{
  "model": "spectrogram enhancement model",
  "dataset": "struck, bounced, scraped and rolled objects made by modal synthesis",
  "train_examples": 78125,
  "gain_aug_db": 10,
  "n_mels": 64,
  "hop_length": 160,
  "input": "log_mel",
  "win_length": 400,
  "task": "enhancement",
  "loss": "mse",
  "arch": "unet",
  "norm": "groupnorm",
  "activation": "silu",
  "weight_standardization": false,
  "pixel_unshuffle": 2,
  "widths": [64, 128, 128, 128],
  "blocks_per_level": 2,
  "block": "basic",
  "dropout": 0.1,
  "attention": true,
  "upsampling": "nearest_conv",
  "init": "xavier_uniform",
  "residual_init": "none",
  "optimizer": "soap",
  "beta2": 0.99,
  "lr": 0.0017,
  "beta1": 0.95,
  "shampoo_beta": 0.95,
  "eps": 1e-08,
  "precondition_frequency": 25,
  "max_precond_dim": 1536,
  "merge_dims": false,
  "one_sided": false,
  "adamw_lr_other_params": 0.0011,
  "grad_clip": 0.5,
  "cautious_weight_decay": true,
  "steps": 10900,
  "batch_size": 128,
  "epochs": 17.9,
  "lr_schedule": "linear",
  "final_lr_fraction": 0,
  "warmup_steps": 2180,
  "weight_decay": 0.0,
  "adamw_weight_decay_other_params": 0.05
}
Rows from block 7 of a small spectrogram enhancement model, named by matrix and row number. Rows with one number belong to one channel. Each number is 500 + 40 x the weight over its row's rms, rounded and kept within 0 to 999. All counts start at 0. Numbers have three digits each.
After each channel's rows are labels from the 100 clips, of 14976, where the channel reaches its highest value: "top examples" is what is common among them. Only what is clearly more common there than usual is listed. The data: struck, bounced, scraped and rolled objects made by modal synthesis. In brackets: how many of the 100.
# convs0: first 3x3 conv (model.mid.0.convs.0.weight, 128x128x3x3, each kernel summed), inputs 0-127
# convs1: second 3x3 conv (model.mid.0.convs.1.weight, 128x128x3x3, transposed, each kernel summed), outputs 0-127

convs0.49:522459435507516524468471522496490562482419528520481505524479516488471531510475519481495452560472574447468519434515496549499477488455479526487466568538472593579459530488549418537560479452510634453479565519494474496508538479533464496488541541481530468508601545473519488504507484550554557431524481506546403563511522464453543435478458505541455498469515534541491467470486486520458495551478
convs1.49:533416514511536531495588554424472548591469463455482599472518487453496491491508486468508525556441492540515506557492548506503516459503507455482531577437496514549439579552529485430517499578538516466461525478483528488437536603489522476500495435435500507561533581470480485514567401527485523548458496489518497532490533516522468499518499543488489533527484533498474547494531540547455539475548
top examples: one hit (94); striker: soft (76)

convs0.42:534471440507535537440437534498409445524531501482521521546532447515543493464575483470533527476490487518411518474502538504489444463505506606478560550436472543478564532591512413518507478386567539499474526452455431510490487513518447458471477449447516489482467469520497493502435501530438472486459500553498477478552483516464496511466527537487479511558587488482456515432535503542537487484476
convs1.42:539504500472465496523522487488516516490565526520504482472474557539472479479536382612434507437515515457471435507503463480439498539438523501475536572533412499458450531470406514492523473531508495563471526478528498523487561412477488499491482493532426517493546504435617524475559515467476542452529464485465560463503549504482495459480459501494508431435506496584467511513495554496445532518502
top examples: one hit (44); membrane (34)

convs0.45:520468524435544538430451501456487536516501523425534554518556456497550491497501515569484501470449504475500447539454503533422458465460491504457512539568419501499496449463489548446521500533585460510548420476485481524522462493483480573489536476452500472474449511512525540475504491483561469501484528545522426478518510497533452551437525470574491483473438577535466545431539500546478412440582
convs1.45:485571421539499535560506483575486502499498443464534507478475531523482475500455435474498529525485463558498489473517445501510415516552566506532588450467470431501485460443525479520510426452524527547543537420497544548536477507560441507489502495418513498510493536511499482486526587496549507464525446454583536529511505523536490494587496567489513494453509448604471491526528532566459534560498
top examples: repeated hits (60); steel-like damping (55)

convs0.14:535511517467540500441494502494507468473569440589573524477441523524452464459448477550521501475534496485549469513475468463473462450485491521505486542507416487478470491451471419496475505469556525504483500441501641450462544423497560516528509424466519482472488536544480535549487548494433481489450530538451419505447479437473443531469498552519475513480483543504479506496508534567453489506604
convs1.14:447593484528521486506495568498517496455502551404510490466505483497504520515476447447511450492484497488439494508483449495471430561511470502538553495500539492467541445469507504473473447434547396474584548554406374511516451440475497473482533491550510548466466483529505462456431508546476507575515472479467547491478534557523590498497531462481447478521453465456469481564515515503484476510522
top examples: repeated hits (49); steel-like damping (41)

convs0.98:542501475529466523446491493532520482483557481471466531607523518503542468511576518517516500430507478557489485523516436498551456487472526510487495504502572512562512500547534482457460548564448525530445518511519597480522532571533446509524455545444513517565475487524432555477538564463442525493514512547475483430560599448500478501480538545456545558452521542531480505437524550496513564422450
convs1.98:516504464517504588543520487483449485469506523522501411511538507511457519470507471467458485543507510469497512511584495536437539470497483525473480480495452564462466465415487467505536370512479521534349502458496503524556458525474551507520453500499462577556519578544569519544515549563522470491523541528514547460497500509487513428439491495501540481497459520563564522542412489526489476520518
top examples: one hit (85)

convs0.108:525466483509465487456450439484418530507471406459450514560469508468452484470539531478417518529473533507560488557487465421476546477579534503463446495560502546483480540495512407537523510502577537463543441455511421522444570507528507546510519512426516489544491490512527481504539509492489512488541609493438493546440410444489544486494497440415492530538540537527520520492492507520499499492505
convs1.108:499464517554489562444547544532469506476432482513520553525536485509497539491472510477522547550453415505499529461502457508567560471465476568562560489463545441458494529576453476479589493533534470450571461475472591491523467375536499499447499509508532477534523494460507466478536460529556479563552521465506478517526476477489432542544455526507530565473521476581488471433485486450505484469546
top examples: one hit (60); membrane (42)

convs0.123:506453554502499503449462525451493530503485455523532440547503485564546431463520513444461504500518389515547553563518458560534461478515453476515527445537487495537507546457501488533513519467438515535565531517514466473503469523445383546535505519555496471428500452512461551492478444562441502420452474449521529567545523490417449544468538525496522535448487587520521526508547455524528485530493
convs1.123:432537460577570531538468471521525504476473535515546518536502546475469443559458511546588478483429555494517482538533595545490497514553448472518538485491496494481496489512489570470495478554521520494519544526560442583547494464515555455530531486513499561494495501522456559472552496528508498497428556462510462436484564502547514487557547459429376539493568503494522466522567474469524472522460
top examples: one hit (55); ceramic-like damping (35)

convs0.36:568570509518565485521461459531514567492441449508503471586572455503514492464495479557552537489498543518468560523483517453442486529546488413486521591486538466472513554481542459541462525518506511480492419450439486480474493544488488515496551457475518430418455516438520509448505502563565498504495526494514446518497478473490513456493531447507441436479474506563472451542513523482396475530414
convs1.36:515498483423519503461527483535488517553503504456472512451468442541525536511473559522435519530525491479534484524479481520555414480475539502483526431506482480576531521493502405504581504517539446487541536432544578469499466520555513550430520458507564553471534464527553476492441433532569521445506451577539436458528436486439524425596465561496516518519478492498495538480468552481522514507516
top examples: one hit (50)